python train.py --arch="mlp_mixer" --model="image classifier" --dataset="views of escape-time and Newton fractals" --train_examples=145000 --image_size=32 --crop_scale_min=1 --horizontal_flip=true --color_jitter=0.1 --targets=["palette"] --num_classes=7 --norm="layernorm" --norm_position="pre" --activation="gelu" --mlp_ratio=6 --parallel_block=false --dropout=0.05 --inner_norm=false --moe="top_k" --drop_path=0.1 --num_experts=32 --moe_every=2 --expert_mlp_ratio=0.5 --experts_per_token=2 --shared_expert=false --patch_size=[4, 4] --conv_stem=false --layers=12 --width=320 --label_smoothing=0.05 --loss="cross_entropy" --residual_init="zero_last" --optimizer="adamw" --lr=0.00099 --beta1=0.85 --beta2=0.98 --eps=1e-08 --grad_clip=1.0 --steps=7800 --batch_size=256 --epochs=13.8 --lr_schedule="cosine" --final_lr_fraction=0 --warmup_steps=780 --weight_decay=0.1
Rows from block 4 of a small image classifier, named by matrix and row number. Rows with one number belong to one neuron. Each number is 50 + 15 x the weight over its row's rms, rounded and kept within 0 to 99. All counts start at 0. After the name is the row's rms in percent of the matrix's.
After each neuron's rows are labels from the 100 images, of 14848, where the neuron reaches its highest value: "responds to" is what is common among them. Only what is clearly more common there than usual is listed. The data: views of escape-time and Newton fractals.
# fc1: MLP up (model.blocks.4.mlp.fc1.weight, 1920x320), inputs 80-159
# fc2: MLP down (model.blocks.4.mlp.fc2.weight, 320x1920, transposed), outputs 80-159

fc1.692 100:47 60 43 30 56 72 59 61 38 64 30 61 38 45 75 32 55 67 40 35 41 46 57 34 56 54 73 55 47 51 38 33 60 27 44 16 68 63 46 63 60 58 71 32 58 49 36 27 23 77 45 64 71 45 58 38 25 54 40 23 55 64 40 32 35 58 51 54 36 46 32 39 50 48 56 37 73 56 38 61
fc2.692 103:40 37 74 57 71 61 22 62 52 44 65 55 51 52 64 50 43 43 59 81 47 51 49 83 48 46 51 52 59 73 50 64 52 52 53 30 57 59 37 49 44 07 50 57 54 33 78 65 64 55 72 67 75 69 50 69 50 54 50 72 64 29 45 66 56 63 72 76 51 74 66 37 63 71 53 61 63 60 24 61
responds to: cool; burning ship

fc1.108 097:53 43 52 22 56 39 39 57 61 57 45 52 21 50 50 47 45 53 49 53 53 34 39 38 43 41 45 35 66 48 34 29 59 49 63 52 59 46 55 71 41 91 65 53 38 31 34 39 40 44 16 54 45 67 90 73 22 66 44 41 69 79 09 32 57 44 61 58 29 45 56 62 42 49 97 41 79 46 28 78
fc2.108 136:49 41 50 77 59 44 42 46 66 55 48 45 38 48 31 53 56 42 58 51 62 37 55 78 64 55 40 58 36 55 43 62 51 56 63 75 55 53 46 24 40 38 51 67 42 52 93 57 40 63 83 67 69 61 31 46 74 45 58 59 74 50 63 67 15 81 46 47 86 71 55 45 65 51 50 71 68 49 41 29
responds to: burning ship; cool

fc1.575 112:41 53 77 39 62 60 45 36 32 32 52 68 47 40 49 38 29 32 57 34 59 32 60 25 65 62 46 68 51 39 44 43 63 52 56 47 45 79 52 35 62 58 42 43 48 55 43 48 67 59 02 58 73 42 54 75 35 80 67 61 56 53 37 61 55 55 24 50 32 54 70 62 57 57 54 40 70 22 59 81
fc2.575 110:61 38 58 63 54 46 51 78 18 45 62 31 68 16 65 59 33 36 46 39 66 42 41 68 73 61 57 55 42 70 70 70 80 52 35 45 65 58 56 64 55 47 50 31 71 52 70 47 37 71 59 64 61 60 54 65 61 48 50 43 46 57 62 48 26 60 42 65 57 59 53 31 46 71 54 84 59 70 70 45
responds to: warm

fc1.762 094:77 41 55 39 50 63 53 58 51 32 46 55 36 68 34 55 50 40 47 51 90 41 49 24 56 77 55 42 57 57 52 39 67 37 56 59 40 48 64 58 44 53 67 34 17 49 24 45 57 77 40 67 62 34 55 40 33 32 63 42 58 56 42 33 46 71 45 60 38 41 56 29 24 52 48 39 50 44 25 36
fc2.762 108:69 56 64 32 69 35 55 68 28 43 49 55 58 64 66 50 47 37 47 47 37 53 27 34 65 48 60 66 71 76 51 45 88 51 43 36 51 41 50 57 78 50 35 37 73 65 45 45 57 43 49 47 51 55 57 50 32 63 77 53 65 23 37 41 29 36 33 29 66 53 80 46 54 69 77 55 62 87 21 71
responds to: cool; vivid

fc1.143 092:61 49 38 47 58 60 32 66 60 50 67 58 58 65 60 27 20 52 35 43 75 46 47 58 52 47 54 27 49 69 36 44 40 54 54 35 61 82 38 44 39 53 45 75 47 48 42 40 29 58 19 65 65 44 40 43 30 37 53 44 75 78 34 51 41 25 36 50 47 29 34 29 50 53 56 78 47 30 35 42
fc2.143 103:61 30 73 42 60 42 48 71 36 43 50 57 29 47 50 32 29 35 74 52 50 68 42 47 59 56 49 53 74 79 62 56 43 43 35 40 66 55 57 89 57 40 27 37 53 77 82 38 57 54 55 38 45 60 28 65 54 56 75 46 74 34 51 49 61 34 65 48 61 66 66 27 43 84 66 56 49 80 48 75
responds to: vivid; warm

fc1.535 102:51 18 54 28 60 61 72 38 55 69 44 38 44 64 30 53 41 71 31 42 53 41 52 30 29 39 45 50 36 61 45 40 80 13 52 17 69 40 46 34 50 61 77 24 61 49 43 36 72 68 43 63 58 51 58 41 44 42 46 31 61 74 51 36 38 33 44 34 41 32 30 45 36 59 61 40 47 24 53 44
fc2.535 092:75 31 46 65 46 50 51 90 35 42 61 39 39 46 43 43 25 30 42 67 54 26 68 55 65 55 69 42 80 66 55 29 67 66 63 36 72 25 55 54 38 36 42 60 71 79 49 30 43 45 30 55 44 71 66 68 62 45 42 26 69 26 36 67 61 41 45 68 32 55 65 30 35 52 49 72 43 55 40 52
responds to: grey

fc1.14 092:56 70 67 31 46 55 42 46 63 72 56 23 62 39 85 40 57 53 56 60 51 70 53 19 61 51 74 48 36 53 51 31 58 38 57 53 50 17 39 54 87 39 70 45 65 49 39 50 58 58 55 56 46 50 63 35 50 49 51 52 60 55 42 43 12 49 20 45 44 68 71 41 49 70 74 43 68 50 57 57
fc2.14 096:39 47 53 61 30 27 48 51 38 51 40 44 30 55 42 65 45 53 40 77 43 34 53 54 37 49 65 37 35 55 37 67 28 52 35 48 45 56 56 52 19 35 48 46 60 41 60 51 73 61 56 59 62 64 58 34 56 50 41 58 38 57 53 74 53 73 50 56 49 28 69 18 59 58 14 17 52 71 66 58
responds to: pastel

fc1.325 105:69 46 32 59 51 46 64 56 62 74 46 26 79 55 57 33 40 65 41 39 53 35 43 61 27 36 60 28 62 55 53 24 64 35 49 27 83 48 31 45 57 83 75 53 50 55 38 39 50 58 35 47 41 27 53 61 27 30 50 34 67 45 36 28 70 13 36 57 69 32 25 47 55 49 62 40 39 28 51 45
fc2.325 095:34 50 47 50 27 43 45 50 48 47 49 62 35 51 56 41 54 51 54 60 63 44 62 52 58 53 46 40 30 42 41 45 56 22 56 50 40 31 44 61 44 18 25 35 83 33 57 24 60 58 32 43 67 54 21 38 53 46 56 61 46 31 54 25 39 54 47 52 54 64 06 27 29 37 45 70 41 34 65 35
responds to: grey; pastel; burning ship

fc1.79 109:68 35 64 43 53 36 46 67 32 68 43 44 56 44 50 64 48 44 31 55 70 41 46 30 49 55 41 59 79 44 77 42 52 51 47 36 74 58 58 43 65 62 63 48 62 58 23 42 58 69 60 56 48 40 77 66 64 22 76 41 63 41 33 44 61 27 46 41 27 23 70 54 67 39 65 39 46 52 49 36
fc2.79 104:30 71 42 52 50 58 49 51 42 67 60 70 92 11 58 46 48 58 73 36 62 63 41 59 57 81 49 18 59 56 52 46 35 28 24 52 53 30 71 50 52 35 36 37 60 60 68 52 30 21 45 51 42 70 36 39 40 70 50 75 59 42 34 37 76 51 27 26 58 66 47 37 64 55 45 33 43 50 51 42
responds to: cool; warm

fc1.524 092:51 46 18 45 36 51 53 71 46 73 32 29 63 44 58 14 37 73 29 27 72 73 31 46 33 45 57 66 64 38 42 49 61 43 55 58 54 40 48 74 73 49 54 47 50 52 27 26 57 65 39 29 47 39 45 17 44 32 15 40 46 78 39 48 45 29 40 43 67 39 45 47 66 66 51 34 52 36 58 70
fc2.524 095:26 52 67 34 37 43 49 30 22 45 51 71 57 28 55 43 40 43 64 67 58 43 59 46 55 56 47 51 55 64 74 42 51 45 27 58 55 52 57 58 50 36 39 34 45 54 64 48 80 40 50 43 49 43 47 63 41 47 57 45 76 15 46 61 68 44 58 32 58 26 43 43 32 52 43 30 66 42 51 49
responds to: grey; pastel; burning ship

fc1.747 102:64 51 64 40 26 67 20 58 57 67 56 38 37 50 39 61 32 39 60 30 41 37 59 41 45 52 46 42 47 51 48 24 50 32 63 48 53 44 56 52 39 99 39 72 35 64 37 28 41 64 52 42 71 49 44 62 45 29 54 61 76 59 40 34 72 29 33 41 33 34 41 59 37 44 88 39 63 45 36 51
fc2.747 130:62 44 42 82 57 51 53 50 84 56 49 57 65 58 42 52 63 48 51 44 65 42 47 65 53 70 53 51 42 41 57 58 60 66 63 76 73 35 60 21 38 31 68 52 46 66 72 34 39 48 75 53 52 45 53 27 67 73 61 53 76 45 61 77 28 74 39 49 93 69 41 50 66 55 38 69 43 38 49 43
responds to: dark; burning ship

fc1.187 104:48 62 30 47 25 50 54 58 13 72 36 55 60 23 42 47 63 71 44 41 58 52 31 46 37 54 63 37 49 46 67 28 52 17 26 48 72 75 49 55 70 65 47 57 51 16 55 39 46 76 36 61 61 60 33 26 37 52 50 13 44 52 08 48 36 54 33 45 54 44 26 27 47 61 78 46 72 36 28 69
fc2.187 108:79 49 42 64 35 56 50 54 41 44 43 50 49 46 53 43 40 54 50 54 53 50 46 67 76 60 51 21 34 56 60 62 73 34 36 63 74 70 55 70 62 45 10 59 60 54 99 64 60 49 44 56 42 52 41 39 61 56 80 80 82 12 55 71 37 68 33 40 63 75 63 24 59 45 65 70 67 41 32 56
responds to: burning ship

fc1.675 102:38 52 66 54 30 39 52 65 75 59 55 48 20 44 43 45 45 55 45 71 37 46 42 47 73 43 43 79 70 42 54 38 51 74 65 55 62 37 36 58 39 43 49 45 49 76 52 34 51 30 52 41 33 42 81 56 19 78 51 59 61 65 28 59 53 55 53 58 55 69 51 65 59 56 80 52 42 67 45 83
fc2.675 141:50 55 49 59 50 43 37 39 76 65 42 36 40 55 48 38 55 60 67 41 66 34 70 71 70 49 64 47 51 56 33 75 41 40 44 78 70 58 51 39 53 33 41 74 47 43 94 61 42 79 64 84 77 72 47 52 60 64 44 78 65 35 66 55 42 67 45 32 73 87 74 52 34 20 45 74 90 42 43 27
responds to: cool; dark

fc1.709 108:40 29 25 33 38 26 41 51 42 56 36 47 45 67 48 39 56 67 32 23 64 38 49 41 50 65 61 46 41 43 29 43 46 30 29 23 59 56 55 29 75 82 60 55 58 46 51 36 44 74 53 51 45 54 53 40 57 39 72 26 48 63 52 18 53 32 31 47 28 43 37 45 57 57 73 54 52 42 48 58
fc2.709 084:42 47 56 84 41 45 60 27 23 67 43 54 51 51 49 17 46 67 33 52 53 40 37 45 57 42 64 51 53 55 68 39 46 88 45 59 56 43 40 40 38 40 33 54 53 60 60 38 46 48 49 64 53 70 43 28 53 20 61 45 62 27 41 63 45 52 58 46 59 35 60 20 43 67 49 43 62 42 48 41
responds to: warm

fc1.36 106:62 48 44 45 36 39 30 49 56 35 39 49 42 59 62 42 58 64 72 43 60 48 59 32 58 43 62 46 46 51 52 46 45 29 58 45 40 62 52 20 49 87 61 41 59 57 26 51 35 63 09 55 49 43 52 55 39 47 44 36 52 75 45 49 44 33 44 42 25 32 49 45 39 62 74 52 59 35 43 50
fc2.36 101:58 56 57 63 48 43 27 37 36 58 51 33 56 29 61 52 36 66 49 59 77 37 33 35 60 75 50 57 26 43 50 62 35 50 40 55 39 42 62 61 47 37 21 36 76 35 60 47 56 60 32 58 61 80 37 32 45 42 73 54 74 29 28 33 39 41 39 41 44 33 39 27 41 84 36 36 47 40 51 52
responds to: warm

fc1.304 091:46 57 22 30 37 53 59 39 35 64 49 34 78 68 56 37 58 87 61 40 37 47 35 45 51 46 65 54 68 51 66 24 51 41 63 14 53 68 42 33 67 62 53 64 52 33 27 22 55 70 20 41 55 51 72 41 50 40 50 38 51 43 54 39 61 47 53 33 39 14 37 41 37 38 62 41 27 45 50 44
fc2.304 088:40 48 44 49 46 50 24 52 29 58 41 70 45 25 55 53 30 19 85 80 68 19 57 56 50 69 43 42 29 58 67 52 48 50 38 61 58 64 66 76 58 18 49 34 74 49 46 51 45 45 58 39 50 59 44 68 64 28 65 56 65 51 45 35 23 44 55 49 72 44 44 36 44 33 31 59 48 60 53 41
responds to: grey

fc1.641 093:53 35 73 39 67 41 34 36 34 44 45 35 53 67 52 73 36 64 61 29 54 57 66 28 49 33 31 37 59 55 66 32 28 22 70 39 59 32 56 67 52 90 49 16 40 48 39 46 30 43 49 30 34 50 62 73 66 45 66 53 41 45 60 23 67 05 61 37 42 51 60 48 42 64 67 41 37 36 52 42
fc2.641 114:77 53 57 73 39 45 56 53 81 51 66 58 59 49 30 56 62 34 37 54 65 57 63 74 39 51 46 59 42 64 49 51 57 88 45 81 64 28 43 50 49 32 53 55 58 67 77 30 55 28 92 32 41 52 38 36 52 78 46 64 60 45 53 79 41 93 48 64 76 74 46 62 62 57 46 48 37 71 47 62
responds to: dark

fc1.300 096:65 55 54 28 54 54 33 41 32 34 55 38 46 42 58 39 27 32 56 26 67 12 64 33 80 60 56 34 64 27 24 58 55 45 42 39 71 67 62 49 53 70 49 27 92 43 70 53 47 85 51 67 55 36 39 52 39 25 53 54 60 49 53 49 33 61 33 20 45 60 57 59 32 53 55 74 63 48 71 49
fc2.300 103:59 49 48 70 72 43 47 72 43 51 64 49 47 25 47 56 67 64 47 57 74 50 32 77 39 72 59 58 47 67 74 73 48 65 31 42 67 43 57 29 49 48 51 42 42 47 66 53 68 59 41 68 69 67 71 71 62 62 47 47 29 31 56 32 50 52 73 71 63 52 41 55 46 45 51 65 72 62 55 58
responds to: warm

fc1.329 097:34 56 10 64 77 51 71 46 52 59 58 52 50 57 54 50 77 88 61 16 47 60 57 64 57 43 48 83 64 34 65 61 50 41 55 28 57 52 25 42 76 60 60 57 49 43 66 51 52 70 29 58 53 41 41 43 70 48 51 18 33 29 46 47 63 37 65 72 53 50 25 39 53 17 55 73 37 36 49 33
fc2.329 098:49 58 51 53 53 80 55 49 63 82 59 62 40 46 65 48 44 46 47 99 34 61 40 60 31 33 50 54 37 35 29 72 45 46 70 39 74 58 51 50 43 31 79 42 64 53 52 53 84 60 49 61 49 38 89 41 33 34 44 35 44 65 36 55 59 65 56 55 40 71 60 59 42 26 51 46 63 52 63 37
responds to: vivid

fc1.412 110:32 67 50 51 60 56 76 65 67 70 56 22 65 76 58 70 64 62 60 31 61 53 53 27 55 49 64 58 60 58 62 46 66 55 36 48 84 55 53 50 50 79 51 72 45 65 18 65 18 44 57 39 31 41 48 54 56 58 44 52 53 29 49 42 38 35 54 44 58 42 50 59 63 59 68 41 20 59 49 64
fc2.412 102:93 53 33 60 66 57 59 68 48 49 46 48 72 63 46 63 30 27 50 60 55 49 35 35 68 50 56 36 54 47 61 35 83 51 46 42 76 50 50 51 48 45 48 46 57 61 59 53 66 37 59 42 52 39 52 47 60 53 51 40 94 50 55 78 40 60 32 54 55 42 55 25 40 52 40 75 51 52 20 57
responds to: dark

fc1.416 097:47 45 60 59 58 79 54 53 48 59 58 52 60 32 82 58 70 76 54 27 49 21 58 51 57 42 63 28 78 51 61 60 86 48 35 53 62 36 23 49 35 91 62 59 59 46 38 69 33 71 15 61 54 50 38 49 42 31 22 45 32 49 44 51 38 38 50 23 56 71 56 47 26 60 84 60 69 39 58 48
fc2.416 103:84 37 40 63 54 35 37 58 17 31 46 49 45 53 32 52 32 54 39 76 38 60 50 55 64 46 62 41 46 46 54 56 62 47 36 61 59 72 55 52 59 60 44 51 71 41 65 80 78 64 61 68 72 45 48 29 66 44 78 74 53 38 39 74 22 63 41 27 63 72 92 52 63 51 61 53 72 57 43 71
responds to: dark

fc1.205 099:47 45 45 39 62 67 34 73 40 61 65 49 63 65 49 60 26 72 59 42 44 70 36 39 62 60 54 36 53 55 63 38 60 40 38 22 74 58 39 44 58 86 62 35 42 69 28 19 59 54 40 43 45 49 52 59 48 58 72 40 35 70 30 30 57 24 48 39 31 42 35 25 11 39 60 56 27 30 53 65
fc2.205 075:52 37 56 72 55 44 75 67 22 61 53 58 42 33 71 37 32 44 52 67 71 34 49 62 48 47 66 71 42 30 66 77 58 60 44 47 49 69 49 68 39 31 55 61 66 43 55 66 40 42 46 54 64 62 55 53 53 33 48 46 69 33 68 60 31 52 69 52 33 19 65 62 31 52 56 52 55 45 58 56
responds to: grey; pastel

fc1.470 108:49 43 64 37 62 79 43 65 26 35 56 58 56 53 60 34 64 84 61 41 70 55 52 23 45 52 50 33 60 59 80 28 78 56 47 43 64 46 53 63 47 90 57 24 47 62 34 39 42 52 45 62 74 51 81 57 24 37 32 35 41 62 34 44 35 56 49 35 21 49 55 43 19 53 95 36 59 48 33 73
fc2.470 114:63 21 56 52 46 47 53 61 33 58 31 44 47 78 20 44 36 49 44 77 38 54 58 65 59 59 50 54 46 52 36 33 55 47 48 39 79 68 41 48 61 40 51 57 32 52 69 58 72 70 61 60 63 29 61 64 56 38 66 61 75 47 56 76 41 64 54 24 68 61 72 38 72 59 72 42 66 52 36 60
responds to: burning ship

fc1.687 094:58 27 64 43 59 63 50 69 53 58 50 51 66 79 45 67 36 80 58 48 71 27 37 34 52 56 55 27 54 74 44 33 81 42 64 35 55 69 63 40 47 73 50 57 61 58 28 31 38 40 32 30 50 45 65 64 07 60 44 31 32 73 27 40 60 38 41 33 47 27 41 35 53 58 59 37 54 38 40 50
fc2.687 102:46 43 49 53 35 39 32 46 36 45 47 46 60 34 28 40 38 32 48 61 71 49 59 72 51 58 67 30 58 39 62 26 51 49 38 54 61 49 68 50 39 34 39 46 56 46 73 49 48 52 71 64 64 83 39 46 62 50 37 53 43 37 78 67 55 74 34 37 47 54 29 34 43 59 33 56 57 44 62 26
responds to: warm

fc1.373 101:61 39 45 48 54 54 51 52 58 69 48 36 56 40 46 56 48 76 62 54 67 39 62 27 34 53 67 51 53 38 60 22 42 31 57 17 73 75 60 63 65 61 61 46 32 77 29 38 41 61 40 62 49 62 51 31 45 46 42 53 43 58 72 43 67 26 44 44 53 28 31 32 42 42 75 23 61 49 42 31
fc2.373 089:81 66 39 56 43 73 69 57 41 61 60 71 24 57 52 60 24 41 64 73 68 33 54 54 56 43 52 39 28 63 62 24 73 21 47 45 72 36 49 52 71 16 20 46 50 44 67 47 77 48 46 27 48 70 46 33 48 50 80 58 75 45 46 77 28 70 40 47 45 61 56 32 29 51 47 41 60 48 49 50
responds to: grey; pastel

fc1.324 109:63 49 35 27 41 70 38 57 43 65 50 41 73 63 47 44 42 75 39 30 58 49 48 25 48 63 47 31 49 55 63 49 43 13 42 44 71 63 61 34 38 68 59 33 47 26 49 25 66 73 38 59 68 53 64 52 63 42 61 29 59 62 39 23 51 31 36 35 24 40 40 41 25 56 80 45 61 37 54 57
fc2.324 096:75 69 72 65 51 43 54 58 19 55 55 65 61 28 79 56 35 53 62 47 53 45 54 55 85 65 71 60 54 80 79 38 78 61 41 47 54 45 45 50 45 42 26 55 87 56 60 41 37 47 47 56 55 58 73 51 52 36 47 53 62 33 44 76 33 44 71 30 70 45 55 22 42 70 36 51 50 58 47 51
responds to: grey; burning ship

fc1.279 099:76 50 62 28 40 52 57 56 23 40 52 39 70 66 62 65 41 53 61 62 42 71 73 35 48 50 52 80 61 42 58 29 64 59 39 25 72 41 64 66 45 34 73 33 57 84 18 39 34 45 40 24 33 40 59 38 44 40 56 50 57 81 48 48 67 38 47 68 34 31 64 49 61 48 54 45 31 42 50 52
fc2.279 095:53 36 32 57 27 41 35 47 46 75 57 66 49 37 43 53 22 29 51 76 51 63 48 58 42 51 67 26 61 50 58 58 30 41 26 21 57 59 42 52 31 43 22 43 65 64 69 38 55 33 38 53 35 40 70 66 42 58 58 48 51 53 56 75 48 64 42 36 32 57 47 14 36 46 55 43 31 65 43 57
responds to: cool

fc1.210 092:62 46 61 62 70 23 44 47 66 38 50 44 20 66 45 58 42 38 45 58 53 55 55 41 58 52 53 49 54 54 56 35 36 57 63 33 68 44 51 34 41 99 57 23 44 63 30 48 55 23 36 38 53 43 44 61 58 60 65 60 58 48 50 36 82 21 73 57 34 39 56 48 46 44 98 52 45 39 42 59
fc2.210 137:84 51 44 56 43 38 62 40 93 40 38 53 47 67 21 49 48 37 43 49 70 48 60 56 45 48 31 63 33 60 40 50 55 74 55 82 48 36 61 27 37 18 72 54 49 67 68 53 48 51 86 48 50 64 37 34 66 58 60 57 78 48 49 83 30 75 51 52 85 53 53 59 52 46 33 43 49 64 47 34
responds to: burning ship

fc1.436 096:44 30 28 24 55 49 39 63 62 54 31 43 62 66 75 13 54 59 37 35 55 48 42 26 27 61 55 57 51 38 57 43 60 17 38 00 75 48 46 21 45 56 46 39 73 50 30 47 47 51 40 33 37 43 62 35 35 34 43 43 35 74 44 30 49 23 37 43 49 40 51 26 59 72 62 55 24 44 53 42
fc2.436 082:67 29 48 82 42 43 41 68 57 34 51 41 24 50 43 73 29 42 40 65 73 27 63 78 53 52 64 55 42 92 54 45 43 78 59 36 33 28 48 65 06 45 64 44 74 62 18 40 42 71 50 73 69 54 64 48 61 38 21 52 68 39 70 61 38 51 50 54 50 37 52 21 43 63 42 32 67 60 49 12
responds to: pastel

fc1.269 089:52 49 57 45 63 35 53 62 58 50 48 61 31 66 47 54 32 51 29 54 60 55 48 32 59 47 56 40 63 49 39 34 37 54 49 45 59 42 35 61 45 99 58 28 36 38 26 55 48 34 45 29 36 54 79 83 32 34 44 58 69 59 48 37 67 25 49 49 46 31 40 43 51 62 99 38 58 48 30 43
fc2.269 134:82 46 38 72 59 46 59 38 74 44 47 55 52 58 30 46 57 38 45 50 77 49 65 67 48 59 28 55 27 60 40 48 47 64 63 77 59 37 54 29 37 15 67 51 45 73 73 61 45 55 77 53 52 71 40 34 65 47 60 56 76 52 49 75 22 77 39 54 94 60 45 49 60 43 39 46 53 49 46 29
responds to: burning ship; warm

fc1.244 089:77 54 60 44 56 31 28 53 37 57 39 41 66 57 53 60 53 60 56 52 63 55 48 40 31 71 57 50 63 56 59 30 75 43 43 51 71 28 65 40 63 71 66 62 65 37 09 17 37 54 37 45 20 56 59 63 24 40 39 64 25 65 39 55 66 11 59 58 14 54 23 31 26 71 70 42 18 65 53 48
fc2.244 097:42 41 63 27 54 52 54 51 56 79 46 54 53 36 59 36 36 32 46 70 60 46 41 43 50 60 49 77 62 39 78 30 63 74 17 49 65 29 58 45 70 29 42 45 45 46 76 45 63 49 56 46 52 64 75 60 48 47 53 28 49 35 41 62 38 57 51 22 76 54 50 51 40 44 39 52 56 65 46 57
responds to: cool

fc1.691 105:50 40 38 34 65 52 51 62 50 56 40 55 46 64 58 31 66 99 48 35 48 50 46 35 64 48 65 20 50 60 58 37 61 40 46 33 69 40 42 49 29 99 39 17 31 48 43 59 24 78 44 80 64 67 50 24 32 40 62 37 47 71 39 34 53 31 44 33 50 53 29 23 38 51 64 47 60 58 24 44
fc2.691 119:59 40 42 57 59 53 63 83 25 46 40 45 30 73 22 36 39 47 41 75 31 72 59 71 38 37 48 69 54 52 42 48 34 45 51 43 86 78 54 65 82 51 59 46 36 60 72 70 74 50 82 54 47 36 49 48 60 34 61 54 60 37 57 78 31 72 59 43 56 71 73 51 83 44 78 40 62 36 42 44
responds to: burning ship

fc1.374 102:58 45 36 37 62 30 60 60 69 68 44 63 52 54 56 29 48 46 27 50 51 20 35 27 33 40 34 44 37 27 42 47 67 23 74 08 53 40 58 28 74 64 55 58 41 44 28 40 71 43 67 27 33 59 77 32 83 36 63 20 54 34 65 37 46 51 60 36 62 48 44 53 33 28 73 48 42 55 73 30
fc2.374 090:47 50 54 83 63 55 75 34 34 78 52 76 58 57 72 67 70 52 68 51 52 64 31 60 58 39 75 44 52 44 45 77 42 74 59 69 66 63 28 65 48 16 50 34 40 50 68 41 28 54 43 46 37 55 45 46 68 36 49 37 69 37 61 53 84 59 60 57 54 54 34 38 78 62 28 47 27 36 51 37
responds to: dark

fc1.393 092:51 23 57 63 73 32 60 50 76 38 60 62 28 70 70 64 68 47 32 29 57 38 42 41 46 44 29 43 69 52 45 25 46 59 56 40 56 36 44 62 58 80 69 30 36 30 33 55 40 34 41 05 29 38 95 54 57 45 49 34 45 65 57 49 84 51 64 43 48 49 44 58 59 52 99 32 30 56 53 34
fc2.393 113:78 54 48 64 38 58 37 46 54 33 47 45 38 44 13 39 45 27 54 62 64 52 47 85 53 60 25 47 29 64 27 55 48 85 36 83 46 46 63 55 23 43 46 66 52 53 53 53 47 60 80 67 72 57 41 47 67 36 50 61 66 26 39 67 29 80 51 57 77 58 62 44 65 52 62 43 78 57 36 32
responds to: dark

fc1.644 087:65 59 28 61 52 80 80 51 38 20 47 79 32 40 35 42 57 56 84 60 46 59 49 52 44 63 77 27 66 78 43 41 73 23 58 71 46 52 26 42 35 50 45 51 42 41 48 45 49 88 34 82 58 64 27 20 50 31 28 40 39 71 32 35 35 58 25 48 47 54 20 31 22 34 64 38 56 43 31 53
fc2.644 097:56 62 31 58 59 33 36 52 71 56 44 69 49 72 32 64 58 41 25 59 27 30 47 93 90 33 28 46 39 41 44 62 35 52 25 47 55 65 49 72 62 47 65 57 61 50 84 75 56 43 56 49 53 39 30 61 78 60 73 60 44 32 38 56 27 57 46 57 52 77 67 58 73 34 71 63 73 30 37 36
responds to: dark

fc1.608 096:18 78 50 36 48 56 47 52 26 52 66 46 73 56 68 45 43 80 48 23 61 54 43 32 60 47 70 45 38 47 55 43 37 25 34 46 63 69 61 65 61 80 60 48 46 43 30 51 20 77 35 38 60 46 70 44 26 51 58 33 51 53 20 40 35 46 24 51 46 47 27 51 32 63 73 49 54 54 35 64
fc2.608 097:80 16 45 71 67 57 26 63 31 60 73 52 50 48 51 64 31 55 46 67 83 34 57 86 24 58 39 38 47 55 46 44 58 61 53 57 39 44 50 52 24 20 63 66 72 56 45 46 39 60 62 58 66 40 43 50 49 30 24 68 87 54 58 57 37 67 60 57 54 61 38 25 47 67 74 75 65 52 44 39
responds to: burning ship; grey

fc1.32 105:52 73 34 60 31 74 37 48 44 45 52 59 36 40 57 41 31 59 37 34 45 14 35 36 61 54 33 45 31 41 44 39 28 48 52 66 38 60 61 17 41 75 33 54 36 35 55 71 55 55 36 39 58 53 38 53 21 57 68 57 40 51 70 36 27 59 42 45 35 53 70 54 39 56 62 70 56 47 58 66
fc2.32 119:57 57 37 65 70 48 43 62 37 36 55 42 31 14 53 63 55 27 41 62 50 29 56 62 61 64 52 46 48 41 49 73 44 45 34 41 42 59 52 70 57 62 55 41 44 48 76 51 62 53 52 48 49 55 52 54 53 80 68 60 20 31 56 58 30 64 40 63 52 59 67 54 72 43 77 78 35 40 76 57
responds to: warm; Julia set